Weights of a small autoregressive pixel model.
Model: 5.94M parameters, 16-pixel images.
Training: soap at rate 0.0029, 6500 steps, batches of 64.
Data: 101725 training examples, 4.1 epochs.
Rows from block 2 of a small autoregressive pixel model, named by matrix and row number. Rows with one number belong to one neuron. Each number is 128 + 32 x the weight over its row's rms, rounded and kept within 0 to 255. All counts start at 0.
After each neuron's rows are labels from the 100 images, of 14976, where the neuron reaches its highest value: "responds to" is what is common among them. Only what is clearly more common there than usual is listed. The data: cartoon faces.
# fc1: MLP up (model.blocks.2.mlp.fc1.weight, 1152x192), inputs 64-127
# fc2: MLP down (model.blocks.2.mlp.fc2.weight, 192x1152, transposed), outputs 64-127

fc1.107 [146 184 101 106 106  87 114  88 125 133 108 167 191  77 108  82 146  52 126 138 194  58 117 228 154 126 180 160 159 129  92 132 174 149 130  70 156 133 216 112 171 136 105 160  98 109 138 132 136 126 121  75 136 133  99 138 142 101 127 105 167 150 165 155]
fc2.107 [115  97 128 143 166 104 122  99 186 129 140 106 170  91 117 108 119 188 120 161  95 178 131 138 117 136  98  77 159  92 144 106 138 158 157  81 167 204 127 109 149 146 143 201 120 193  78 183 117 128  94 125  95 128 150 121 120 123 163 161 121  96 150 110]
responds to: crown

fc1.189 [167 118 191 141 165 123 150 104 116 163 114  87 122 124 151  77 118 102 108 145 161 131 159 153  55 126  99 148 133 120 131 181 129 126 184 167 112  94 124 142  78 136 117 111 102 160 104  80 130 150  83 145 115 157 127 121 179 132 104  70 100 157 107  75]
fc2.189 [133 122 182 114 109 122  83 131 160 180 122 105  87 183 150  75 126 116 163 145 160 106 121 132  96 150  58  69 156  75 140 146 140 149  95 123 161 108 152 127 106 163 169 117 114 133 118 144  91 119 111 132 130 172 156 145  93 113  72 111 106 153  90 105]
responds to: green face; a mohawk

fc1.86 [160 137 178  47 109 153 164 113 156 125 104 164 103 158  77  97 173 109 192 115 133 143 166 132  95 123 142 134 153 124 101 111 153 117  97 168  93 104 133 150  88 106 133 130 128 155 137 129 193 141  80 142 166 135 131 168 194 149 122 109  98 134  75 151]
fc2.86 [106  56 113 122  78 121 135 151 193 117 102 104 120 112 173 146 157  99 130 134  99  48 164 145 148 157 119 138 146 201  91  94 160  98 112  91 100 111 135  76 126  79 122  75 171 114 102  87 111 119 159  93 142 165 165 142 103 132  74 159  83 107  87 112]
responds to: white hair; a bun

fc1.655 [150  97 148 161 125 110 107 166 209  76 140 129 115 132 150  94 104  99 113  82 188 114 104 161 138 117 149  98 158  95 123 123 161 144  61 137 127  83 135  91 202 107 157 135 155 110 131 157 159  79 115  89  73 184 138 138 139 137 163  93 113  88 173 121]
fc2.655 [101 122  99 105 196 115 124 179 176 151  89 156 128 145 107 204 151 109 114 143 143 169  97 141 153 132 139 145 134 115 116  93  94 130 150 151 168  78 199 128 107 116 104  97 121 124 136 138  72 150 107  89 127 111 118 105 133 142 164 127  54 139 109 145]
responds to: purple hair; top hat

fc1.142 [160 165 144 124 134 100 138 152 150 129 127  85 105 143 151 122  91  98 181 116 148 126 128 131 130 134 127 155 122 126  41  91 116  85 118 122 143 181  80 103 135 165 122 133 120 133  28  74 170 155 131  84  84 117 160 137 140 124  98 120  76 113 103 154]
fc2.142 [ 85 104 127 143 160 138 136 119 132  97 120 138  70  64 137  50 167 167  89 176 152 152  66 121 143 118  99 149 137 162 161 181  97 116  96 151 102  90 123 123  99  90 163 114  97 111 181 209 142  92 108 146 138 132 171 135 117 149 142 128 143 143  98 120]
responds to: white hair

fc1.485 [175 118 100 165 128  90 129 106 129 106  90 119 129 159 135 113 111  95 165 155  65  83 118 121 119 138 131  90 108 139 151 137  99 151 179 138 131 161 101 126 118  83 131 106 140 138 119 128 127 105 143 117  90 113 169 125 153  88 132 167 173  86 125 207]
fc2.485 [162 102 140  72 140 127  80 121 109  98 140 142 114  87 162 128 116 200  77  93 115 183 102 126 156 122 105 142 121 120 153 155 131 113 134 131  91 118 129 107 153  51 137 109 131 124  67 121 145 109  76 111 120  77 139 186 142  54 117  70 114 144 148 109]
responds to: pink face; long hair; teal hair

fc1.138 [ 68 123 170 137 164  57 117 157 104 173 153 134 159  58  92 173 169 115 140 124  77 132 100 128 136 128  84 107 100 122 121  63 118 146 100 129 151 128 118 125 121 152 117 138 162 155 144 125 119 100  90 136 103 123  74  83 194 161 145 119 141  90 145 183]
fc2.138 [108 132 131 152 175  65 125 122  66 109 107 141 192 159 109 106 147 170 154 111  70 130 118 123 149 116 109  65 121 132 119 138 152 188 120 150 128  98 109  81 147 120 120  20 120 114  67  98 120 146 116 137 154 148 137  91 127 144 142 117 136 184 155 106]
responds to: purple hair

fc1.305 [137 135 166 131  91 135 128  98 159 105 165 190 168 165 202 114  60 134 172 113 116 129 125 171 162 135 167  84 131 101  94  53 145 125 130 103 140 164 153 127 197 108 151 115 143  28 165 146 103 106 171 113 136 133 118 138 161 123 148  72 130 152 119 131]
fc2.305 [148 124 109 125 142 109  43  97 144  71 150 113 119 166 116 165 108  52 106 142 142  86 121 130 206 191 121 138  88 143  70 113 157 156 146 113 137 107 188 182  90 100 107 132  83  71 155 146 141 122 149 141 140  64  80 150 106  69  57 115 121 161 133 136]
responds to: orange face

fc1.635 [136 109 187 106 103 103 155  86 169 122  82  48 153  55 112 119 170  81 136  83 151 155  68 130 116 107 189 170 122 161  91 146 168 143 186  94 137 139  97  92  63 130 174  83  99 101 131 139 159  90 107 186 156 141 120 166 114  88 137 102  72 155  89 178]
fc2.635 [135 187 113 171 105 143 119 125 131 123 135 103  89 101 129 132 120 166 157 159 135  95 139 158  67 153 161 163 128 166 121  87 112 145 125  93  74 157 115 129 117 136 155  93 134 136  75 147 154  92  66 124 146  98 122 131  96  87 106 149 142  95  95 142]
responds to: white hair; pointed hat; yellow hair

fc1.211 [141 122 130 159 139 117 165 139 195 129 122 123 155  64 105 160 170 174  67 124 131 143  23 160 156 151 153 154 137 100 113 121 158  77  87  68 163 102 165 166 173  91 112  99 125 127 119 156 155  94 102 159 158 136 106 153 102 145 143 119 103  93  81  91]
fc2.211 [143 160 122 160 124 148  70 125 164 127 146 100  99 102 145 239 110 120 142 102 123 110 124 110 108  77 104 117  94  91 144 156 171 135 142 112 111 174 186 121 110 137  87  65 117 119 131 143 137 104 126 109 103  70 107 127 208 112 136 108  79 139 125 116]
responds to: orange face

fc1.27 [115 173 120 162 147 112  48 104 142 145 116  77 178 143 184 178 102 129 144 134 147  64 136 126 142 121 110 160  92 135  90 124 216 148 148 160 120 128 163 140 101  69  88 186 156 133 158 133 124 116 144 144 204 133 141  86 136 138  84  92 119 106 166 106]
fc2.27 [158  78 129 104 114 153 150  82 155 174 201  87 127 100  67 125 142 139 152  72 140 138 114 133 142 104 113 136 129  40 135 155 127 116  65 144 128  89 122 146 184 185 136 188 155 112  83  67 161  98 120 155 123 166 111 171 147  83 195 158 120 119  80 180]
responds to: curly hair; top hat; pointed hat

fc1.61 [150 140 163 180 156 128 180 108 162  82 122 171 157 111 161 130 119 109 124 164  79 142 180 168 102  76 118 109 180 157 102 191 105 193  62 183  64 171 166 113 128 152 164 121  78 133  95  85 142 139 170 161 143 135 103 148 189 126 152 100 100 164 110 102]
fc2.61 [147  91 159 115 139  90 122 150 125 147 178 133 167 168 119 166 128  96  82 139 127 112  87 149 135 140 119 123 110 130  70 120  91 129  86  87 241  95 137 107 156 104 102 126 128 188 140  97 142 123 199 110 118 107 175 140  94 127  25 147 147 216 141 113]
responds to: earrings; laughing

fc1.651 [150  98 119 138  57 107 149 190 115 169 106 139 133 171  95 193 211  96 120 100 144 177  61 111 123 169  89  61  97 128 104 114  84 157 156 104 152 112  79 208 181 108 109 105 100  89  84  98  91 145  90 127 107 146 158  81 118  80 117 114 135 120 136 202]
fc2.651 [145 132 128  52 211 140 160 108 120 121 175 109 128 116 147 126  47 165 149 137 137  76 119 125  97  68 132 156 146 131 130 148 219 113 129  95 112 201 171 117 154 130 142 167 136 106 133 196 160 139 161 119 166 130 165 134  95 153 160 129 120 101 141 139]
responds to: a bun; pointed hat

fc1.112 [117  83 187 160 132 137 108 135 135  82 120  76  74 104 139 160 118 103 140 130 125 192 130 102 100 133  77  70 113 151 116 130 133 107 130  96 188 158 128  99  87  91 117 112 123 192 143 131  66 155 110  91  78  97 119  93 107 142  70 133 109 135  94 127]
fc2.112 [ 74 110 123  96 144 121  85 126 152 115 143 110 147 139 150 204 120  96 149 144 139 141 155 148  87 108 161 115  83  94 121 168 120 110 144 180  98 108 189 155 137 113  93 132 162 141 152  57 126 125  95 141 112 129  79  91 164  84 119 105 147 100 120 117]
responds to: pink face; sunglasses

fc1.410 [160 135 114 128 139 133 138  94 138 140 112  77  83  84 134 159  32 134 164 123  71 136 147 122  71  98 152 133 190  62 153  83 109 136 114  94 157 136 142 168 141 149 132 123 101 177 117 118 108  54 155 123 144 115 150  88 134 182  97 143 163 156  62  90]
fc2.410 [ 77 123 170 171 146 198 136 169 180 175 151 147  97 119  71  75 155 147 144 108 178 137  87  83 205 137 157 126 132 155  61 185 193  77 157 139 166 125  76 155 117 114  75 151 122 157 149 136 154  96  67 111  89 145  85 128 119 125 185 139 154 118 160 118]
responds to: a bun

fc1.501 [158 179 165 141 105 113 126 135 149 178 141 150 103  88 134 110  99 156 100 101 148 143 141 159 114 181 101 103 106  76  92 151 140  99 123 180 183  45 134 174 153  96 149 133  70 132 165 163  94 126 111 180 173  76 140 125 114 131 113  62 231 101 134 157]
fc2.501 [111  81  69 142 133 173 193 110  74 108 198  56 134 143  83 158 128 119 123 144 102 120 120 106 135 131 154 139 138  75 110 117 155 103 146 130  83 139 116 132 102 110 121 164 119 135  86 117 147 168  89  71 164 106 133 100 124 106 174 191 156  92  64 110]
responds to: a bun

fc1.52 [125  95 137 131 138 130 148 142  77  79 123 155 145 124 160 131 177 143 150 149 127 127 106 100  85 123 100 114 144  82 148  67 135 158 117 100 149 102 119  86 147 126  99 163 139 155 136 164 128 118 179  99 166 154 148 125  97  24 175  93 163  68  99  88]
fc2.52 [146 113 171 118 154 126 174 111 160 130 138 113 107  81 147 177 173 156  83 109 178 156 108 118 113 110 163 111 120 146 140 186 132  79 163 106 138  87 148 169 172 150 175 155 160 136  91 149 159 133 134  88 101 124  76  80 134 110 113 101 159 135 166 181]
responds to: earrings; curly hair; sunglasses

fc1.337 [150 154 152  94 147 148 151 133  82 146 188  91  87 124 185 132  92 109 132 115  89  91 134  85 123  89 126 132  99 101 134 145  94 127 157 165 116  89 197 116  96 127 141 112 214 101 138  99 140 124 193 124  89  68 101 151 160 174  96  93 117 161 160 136]
fc2.337 [ 97 144  94  86 132 148 160  84 117 122 103 128 159 100  95 100 100  94 159 126 156 129  94  97 128 134 123  84 100 119 131 131 181  99 115 126  48 156 129 192 179 159 107  96  67 176 122 120 164 142  86 188 189 170 112 121 208 143 138 129  85 149 126 129]
responds to: spiky hair; crown

fc1.42 [ 78 126 194  86 143 149 130 128 141 130  87  81  56 116 165  77  82  87  86 141 169 113 166 112 145  69 179  84 116 107 188 107  95  89 119  95  94 222 166 123  75 124 159  97 135 118 116 148 156  97 136  74 136 128 153 114 167 134 127 128 157 100  87  80]
fc2.42 [133 126  99 146 133 120 163  90  72 145 152 116 132 176 115 135 150 118 156 171  65 130 130 142 138 172 108 108 103 157 134  68  75 114 142 147 163 134  94 165 122 191 148 166 116 150 170 133  84 135 135 165 126 173 112 116  89 101 162 176 124 115  55 151]
responds to: pointed hat; top hat

fc1.619 [204 135 109 142 129 108 193  73 184 138 153 109 137 158 157 145  69 124 103  91 133  94 141  90 118 108 126 113 159 128 127  65 103 126 144  61 140 151 151  96 123  70  99 143 103 159 152 165 152 126 113  75 150 123 149 151 102 136 168 124 106  88 140 158]
fc2.619 [215 161 116 142 101 112 104 142 148 174 102 121  82 142 108  87  91 107 165 104 102  89 143 142 131 111 110 108 125  94 186 117 137  98  83 134  88 107 161 177 111 104  94 123 147 156 118 150 146 169  69 192 121 113 134 141 141  47 116 114  91 106 180 148]
responds to: pointed hat

fc1.358 [188 157 108 140 150 117 112 124  96 171 206 132 171 118 113  39 175 105  73  65 131 151 138 185 128  65 131 152 114  78 109 140 143 157 126 124  95  60 169 135  99 160 143 110 134 121 169 154 181 152 120 143 170 137 108 173 113 154  95 158 148 126 148 148]
fc2.358 [122  15 133  87 143 142 134 152 139 169 100 150 159 157 161  94 142 125 121 152 162 185 176 164 106 120 179 132 121 158 156 137 154 140  71 128 159 129  66 162 136 185 151 172  77 173 121 126 135 130 155 153 148 163 130 114 107 118 129 139 148 159 119 118]
responds to: red hair

fc1.250 [124  94 124 125 121 179 151  99 172 178 132 143 137 101 114 111 117  80 140 122 171 125 145 130 107 159 143 164  70 199 157  98 121 105 132 157  53 113 102  85 154 130  81 173  82 133 102  93 182 161 112 185 169 129 129 106 104 149  74  98 177  47 137 101]
fc2.250 [150 174  85 126 107 139 113 105 131 129 143 114  95  72 120 122 171  71 119 174  87 126 104 128 104 114 185 103 123 113 127 125  83  61 163 139 179  52 115 146 151 163 143 131 120  93 111 109 170  63 141 173  81  99 125 149  93 116 135  69  44 131 174 107]
responds to: spiky hair; pointed hat

fc1.190 [166 105 141 103 132 145 122 124 150  90 207  89 133 194 137 133 117 126 196  73 122 159 118 127 168 109  93 247 112 118 128 108 141 167 118  86 129  84 120  94 115  94 156 138 110 102  74 135 114  79 129  81 167  79 137 160  61  85 140 135  91 101 107 171]
fc2.190 [100 125 112 117 103 140 158 114  92  95 103 174 159  71 118 164 131 150 104 171 127 141 164 174 152 154 156  64 159 163 159 167 145 128 136 153  70 119 108 134 101 130 150 102 143  97 114 167 104 167 114 128 146 152 141 129 120 103 128 128 127  86 124 107]
responds to: a bun; white hair

fc1.14 [ 83 155 160 184 152 139  64 108 131 119 165 101 122 137  83 124  79 117 135 177  95  97 158 166 150 126 157 127 138 135  84 110 177 152 173 108 173  98 135  72 178 101 116 171 135 131 165 144 108  77 119 187 156 125 170  58 126 160 103 191 114 158 188  84]
fc2.14 [128  93 149 108 139 143 129 163 131  76 159 122 124 108  86 110 120 102 113 106 168 150  85  83 157 125 118 153 124 118 131 121 187 128 118  98  91  93 133 126 129 152 153 147 118 156  87  97 139 163 135 120 112  88 145 143 117 135 164  91 124 155 123  99]
responds to: purple hair; laughing; teal face

fc1.469 [105 155 155 152 157 113  99 133 157  85 118 109 103 113  91 177 110  79 124 167 158 125 175 119  80 109 179 131 162 184 148  85 154 143  86 104  82 130  80 158  99 136 155 124 130 130 146 124 188  96 142 150  77 114 158 122 147 217 156 173 189 177 198 190]
fc2.469 [ 81  80 148 100 180 122 174 145 110 168 154 130 111 130 164 121 134 118  83 132 163 189 157 117 100 191 177 143 111  90 152 125 125 107 180 133 152 141 129  98 156 150 146 139 150 172 170 136 173  96 115 125 147 132 144  81 106 130 123 144 129 120 122 137]
responds to: spiky hair; curly hair; cap

fc1.640 [116  72 141  38  87 153 190 104 110  98  89 108 133 134 123 150 186 142 101 126 134  82 150  90 133  77 136 134 104 121  95 118 147  83 130 171  81 128  93  79 120 148 168 162 144 161 105 154 121 158 128  97 130 148 120 129 184 121 108 119 139 128 165 200]
fc2.640 [204  64  98  99  95 158 115 109 114 136 151  90 113 145 132 129 129 114 135 127 119  95 133 153 164  97  70 164 104 151 105 150 127  98 133 148  98  71 109  88 135 114 127 101 130  87  53 134 101 126 158 162 121  77 148 169 144 187  81  51 115  79 215 102]
responds to: crown; spiky hair

fc1.5 [ 80 137 127  92 135 145  95 113 172  38 123 174 100 147 144 129 148 128  87 168  76  94 142 200 182 141 149 117 114  92 115 133 176 144  60 128 105 174 146  66 133  96 119 124 196  95 190 157 142 156 126 142 133 135  47 178  90 104 125  73 197 112 129 136]
fc2.5 [107 153 168 129  94 140 123 115  65 149 142 133 115 138 126 140 155 147 151 154 121 147  55  82 138 160  89 118 102 112  96 169 120 136 169 118  96 141 180  89 190 130  90 128 105  85 159 128 140 156 141 106 112 127  70 132 148 130 122 107 161 133 131 164]
responds to: orange face; sunglasses

fc1.632 [102 142  70 148 130 161 155 143 150 144 103 162 190 106  90 127 154 174  64 169 126  84 156 195 153 123  93 109  70  62 152 120 109 145 143 157 139 164 158 104  97 123 114 136  81 116 101 130 134 184 130 128 150 125 150  84 115  95 116 107 151 130 197  95]
fc2.632 [ 74 147 144 106 105 125 154 134 135 143  46 128 150 132 107  98 125 124 156 144 112 175 111 109 106  93 207 102 113 129 120 168 136  78 120 178 138  89 106 167 109 166 109 191  88 146 110 127 143 152 124 143 138  96  86 145 131 155 156 107  71 131 156 159]
responds to: pointed hat

fc1.456 [101 113  68 151 166 108 146 104 159  74 120 141 153  59 109  97 186  68  83 103 104 126 110  67 151 114 141 150 120 155 149 153 142 107 109  76 130 100  97 124 121 150 115 120 100  81 139 145 125 134 190 157  85  99 152  97 154 208 140 132 157 132 119 195]
fc2.456 [140 131 141 119 143 142 141 148  86  81 137  78  99 157 110  48 124 184 156 141  93  78 179 119 168 133 125 165 158 140 140 107 149 169 125 230 152 215 187 121 128 174 110 139 139 102 143 165 118  82  85 110 122 118 103 183 179  90 105 164 164  87 119 100]
responds to: pink face; bald

fc1.289 [143 105 103 149 121 106 116 153 132 127 135  98 158 238  57 134  88 156 132 126 186 124 176 160 155 159 182 150 125 143 133 149  96 149 130 117 157 140 151 172 104 112 115 174 137 169 172 103 136 119 123 139 155 140 140 141 106 125 144 178  95 143 147 102]
fc2.289 [101 122  80 107 166 136 157 103 112 162 116  97  52 123  87  63 174  93 133 136 153  64  81 150  97 176 107 151  87  88  96 116 175 100 124 176 120  78 116 132 155 121  67  90 129 156  92 117 163 200 101 122 159 103  97 122 155 148 160 107 123 106 158 117]
responds to: crown; pointed hat

fc1.616 [137 126  76 119 180 163 174 148 141  78  92 129 102 142 130 173 110  91 188 170  73  82 131 139  92  77 104 120 128  90 140 102 107 131  81 161 166  98 139 146 123 121 147 139 176 103 127  98 150 112 130 102  75 130  88 126 203 123 164 165 160  56 147 188]
fc2.616 [151 145 147 114 116  82 100 104 125 132 175 138 106  97 169 123 163  88 118 108 149 123 125 132 138 124 108 130  84 120 142 139  66 156 163 132 116 163 102  98 153 103 152  90  75 144 140 150 110 114 206  86 168 144 176  79 105 123  79  69 107 150 165 142]
responds to: pointed hat

fc1.653 [100 142 165  93 132 168 120 195 137 152  58 136 162 108  91 102  61 102 109  99 123 172  75 121 140 114 155 147 139 118 174 114  63 153 103 143 136 104 129 163 134  94 139 147 140 124 139 122 196 109 163 212 167 146 117 163 138 116 129 148 149 117 111 143]
fc2.653 [145 139 146 132 103  72 169 107 178  70 144 202 100  94 156 137 174 155 181 150 114  90 151 150  89 146 138  97 116  65  66 131 175 110 134 192 142 152 157  88 130 139 152 103 125 108  71 145  95 185 125 136  84 143 136 152 158 119 104 100 135 106  55 126]
responds to: pink face

fc1.442 [140 111  41 124 148 145 145 143  81  95 120 162 154 107 159 135 143  73 168 103  99 116 181 108 150 130 139 141 109 160 123 145  96 169 128 114 107 149 162  61 110 136 158  81 127  27 120 131 144 109 198  94 115 104 124 103 152 142  97  78 100 140 115 141]
fc2.442 [139 172 160  69 113 150 149 171  98 150 134 126 134 148  86 122 151  68 138 137 140 111  78  93 117 114 156 147 140 150  80 165 143 146 127 193 133 125 146  71 146 103 100 175 129 138 165 102 119 170 151 107  75 153 119 145 141 145 152 115 104  73 150  88]
responds to: spiky hair; blue hair

fc1.497 [102 112 121 138 137 119 148  92 135 104 180 118 125 113 111 131 167 119 115 132 133 152 153 130  49 161 119  86 209 109 141 139 147 119 159  89 121 137  94  93 158 121 166 142 164 123 112 108 146 165 153  99 149 137 106 191 106 146  62  93 129 199 164 108]
fc2.497 [ 85 123 130 172 137 138 123 152  54 133 164 113 145 100 142 150 144 129 152 126 202 121 113  90 169 108 103  92 132 121  98 167  74 164 114 118 108 107  96 130 106 166  84 195  90 135 106  94 131 167 148  82  83 133 137 112 144 176 179 118 114 134  95 129]
responds to: pink face; orange face

fc1.217 [128 118 155 122  90 110 122 127  76 196 111 116  82 117 125 199  45 128 101 164 167 180 233 151 134 181  43 153 123 121 120 105  83 166 186 128 105 173 157  95  86 110 114 143  71 146 127  90 167 148 152 107 180 120 152  87 142 117  99 116 136  83 141 160]
fc2.217 [188 162 116 120 115 129  87  46 138  97 140  80  97  97 155 135 118 120  91 130  70 102  94 146  84 165 132 134 100 149 106 137 124 148 145 178 114 111 184 150 168  94 125 140 197 103 141 161 133 131  72 175  94 107  50 167 186 109 171 135  98 130  71  51]
responds to: beard

fc1.306 [168  85 174 111 145 146 152 124 129 101 155 130 198 130  85 102 168 120 126 162 117 128 104 181 162 112 116 110 101 136 169 126  67  93 168 177 148 155 149 107 104 132 134 116 114  70 169 129  77  98  82 114 111 127 159 137 152 155 125  89 120 150 138 159]
fc2.306 [110 118 142 148 168 115 102 144  96 109 129 139  96 166 139 112 100 143 142 109  40 143 132 187 116 134 117 111  86 160 135  73 138  37  83  88  77 102 122  95  85 129 128 130 126 135 120 189 103 120 168  80 136 145 112 156  70 116  84 130 112  96 137 147]
responds to: green face; sunglasses; a mohawk

fc1.487 [129 132  86 108 147 156 178 143 106  91  95 172  74  76 128  90  95 127 138 131  73 124 115  96 112 121 135 162 156 124 154  76 143 136  97  65 105  93 115 119 123  56  75 146  91 124 101  94 134 107 166  89 150 179 118  79 127 133 144  96  90 183 122 147]
fc2.487 [ 77 172  99 152 112 168 140  96  92 129 136 123 125 141 103  75 196  95 125 117 150 121 136 123 136  88 113 152 137 127  59 155 174 110 125 153 128 131 135 171 102 122 150 126 133 114 169 118  85 100 173 136 125 113 156 133 222 186 181 126 168 137 136 135]
responds to: a bun

fc1.607 [146 115 105 112 123 149 149 178 102 103 138 118 152 177 135 113 167 150 147 158 125 160  85 210 164 139  90 112  72 139 184 140 105 125 124 134 138 105 183  79 144  94  81 107 128  65 202 167  98 159 151 210 102 131 121 175  79 144 147  77  94 149  76 160]
fc2.607 [ 85 138 124 139 134 178 116  58 140 168 112  71 126 145 134 172 120 104 130 143 203 122 152 117 122 132 109 142 112 204 120 161 146  66 133 106 103  94  89 169 129 157 158 133 127 136 102 189 117  61 144  95 108 137  94 113 163 109 121 109 150 184  96  80]
responds to: pointed hat

fc1.484 [121 158 123  85  95  78 150 153  94  94  99 155  94  90 125 107  78 183 137 128 130 141 171  89 103 105 133 133 137 155 158  75  83 133 147  96 148 183 159  79  88 100  84 150 114 143 152  92 131  59 106 122 156 113 135 108 128 146  97  98 109 140 119 146]
fc2.484 [120 122 136 115  57 165 154 137 165 166 136 123 146  60 111 156 159  85 144 131 136 110  57 144 118 108  70 157 143 126 100 159 106 142 135 125 126 107 150 116 144 111 135 155 109  82 135 127 110 159 155  88  77  97  88 100 157 146 127 174 117  87 163 130]
responds to: beard; orange hair

fc1.510 [128 118 140 141  51 183 194 106 114 123 153 118 135 178 111 203 114 132 104 155 131 119  94  96 138  98 122  78 136 136 130 116  84 108 123 134  86 165 182 155 124 118 139  65 166 159 167 106 141 141 137 119 165 186 144 106 130 130 121  89 124 105 120 129]
fc2.510 [140 155  68 144 171 126  59  57 127 152 152 148 119  97 120 102  98 124 169 139 114 174 153 119 131 133 165 168 174 153 128 158 193 136 160 164 150 160 107 132 131 146 172 162 112 149  90  45 108 169 107 135 146  91  87 186 130 140 169 157 172 126  91  98]
responds to: a bun; top hat; pointed hat

fc1.180 [ 97 100  93 112  80 168  53 184 134 133 157  92 151 157 150 119 127 130 138  66 176 168 113 137 102 111  96 135 133 149  73 164   0 136  94 107 109 124  85  96  96 149 159  79 129 162 130 111 151 127  60 126 124 155 158 136 127 109 104 127 115 127 171 117]
fc2.180 [112 143 189 119 138  69 147 125  94  99 155  70 158  59 172 102  99  63 169  97 151 133 111 105 146  93 107 103 158 107 128 195 141 111  96 131 125 164 144 144  86 102  76  90 135 145 141 137  74 183 151 158 128 155  64 105 143 124 141  89 165  96  93 166]
responds to: red hair

fc1.494 [169 122  92 140  65 125 136 145 106 157 146  87  78 159 137 102 176 163  79 139  72 159 158 145 131 127 113 128 119  98 125  64 120 146 175 100 165 155 142 163 115 126 161 149  93 110  81 119 205 165 104 154 154  63 150 139 165 131 109  91 132 151  73 159]
fc2.494 [138 129 154 117 115 153 151 123 133 147 118 143 116 145 115 108 137 141 161 108 127 100  84 149 117 136 152  83  62 101 115 154 109  79  81 164 106 146  96 122 127  81  89  74  93 131  68 108  93  70 131 137 132 119 153 144 107 110  95 134 150  76 173 151]
responds to: pointed hat; a mohawk

fc1.152 [168 137 124 112 101  67 151 167 136 101 162 112 168 131 151  87  84 141 144  68 154 134 174 101 123 107 124 107 121 123 129 177 163 119 137 108 148  46 119 119 135 104 141 134 155 148 149 174 138 132  91 139 181 106  96 106 163 182 119 175 184 158 157 123]
fc2.152 [ 99 128 142  97 117 106  95 185 101 102  96 141 174 106  92 136 138 113 122 143 166 135 150  84  97 145 130 108 194 148 124 134 155  70 138  98 116 130 120 153 156 147  49  90  79 136  83 108 136 151 183  92  48 163 119 122 127 137 107  79 122 142  96 150]
responds to: red hair; long hair

fc1.151 [120 117 113  85  82 162 141 134 186 139 178  99 103 179 163 120 106 123 116 138 121 102 208 121 132 145 178  96 130 109 143 143 117 104 104 127 157 101 126  77 110  95 144 152 114  89 153 104  87  83 162 101 108 186  73 161 140 181 196 101 165 126 145 134]
fc2.151 [157 117 164 105 185 135 122 106 137  92  69 146 107  93 147 137  84 138 140 138 120 132  67 140 142 117 122 158  72  95  96 137 112  99 132 109  90 129 133 194 147  99 110  86 124 146  78 126 105 120 127  96 176 110 172 116  92  86  45 101 120 156  82 130]
responds to: white hair; top hat; pointed hat

fc1.59 [108  89  91 194 133 129  97 104 158 110 128 158 133 210 109 153 124 149 185 143 121 150 143 129 155  99 116 119 143 165  93 143  72 159 112 114 183 177  97 166 112 108 118 130 150 118 137 132 143  80 110 105 140 127 171  37 209  56 131 174 116 167 123 152]
fc2.59 [126 160 104 175 132 156 106 109 112 181 145  66 137 134 199 116 189 103  98 109 104 169 150 147 173 136  70 136  99 151 133 108  88 120 126  66 128 149 122 135  82 123 141 141 150 181  89  94 140 114 148 165  76 153 200 128 157 130 120 183 115 211 156 138]
responds to: curly hair; grey hair; brown hair

fc1.309 [144 137 163  90 160 144 169  98 129 118 136  72 155 102 145  94  50 119 109 128 156 199 118 149 107 140  92 130 191 149  77  86 129  82 135  86 158  90 168 144 109 179  98  94 159 102 187 163 108 133 123 146 146 114 180 116 156 149 175  89 119 166 106 160]
fc2.309 [138 139 112 115 168 118 136  72 169 119 133  93 107 185 190 139 131 127 213  56 182 151 145 104 153 147 120 139 145 154 135 149 155 140  80 160 125  98 109 148  97 132 109  85 209 142  94 121 110  96  48 106  78 110 120  96 160 101 155 125 156 143 107 111]
responds to: pink face; teal hair; blue hair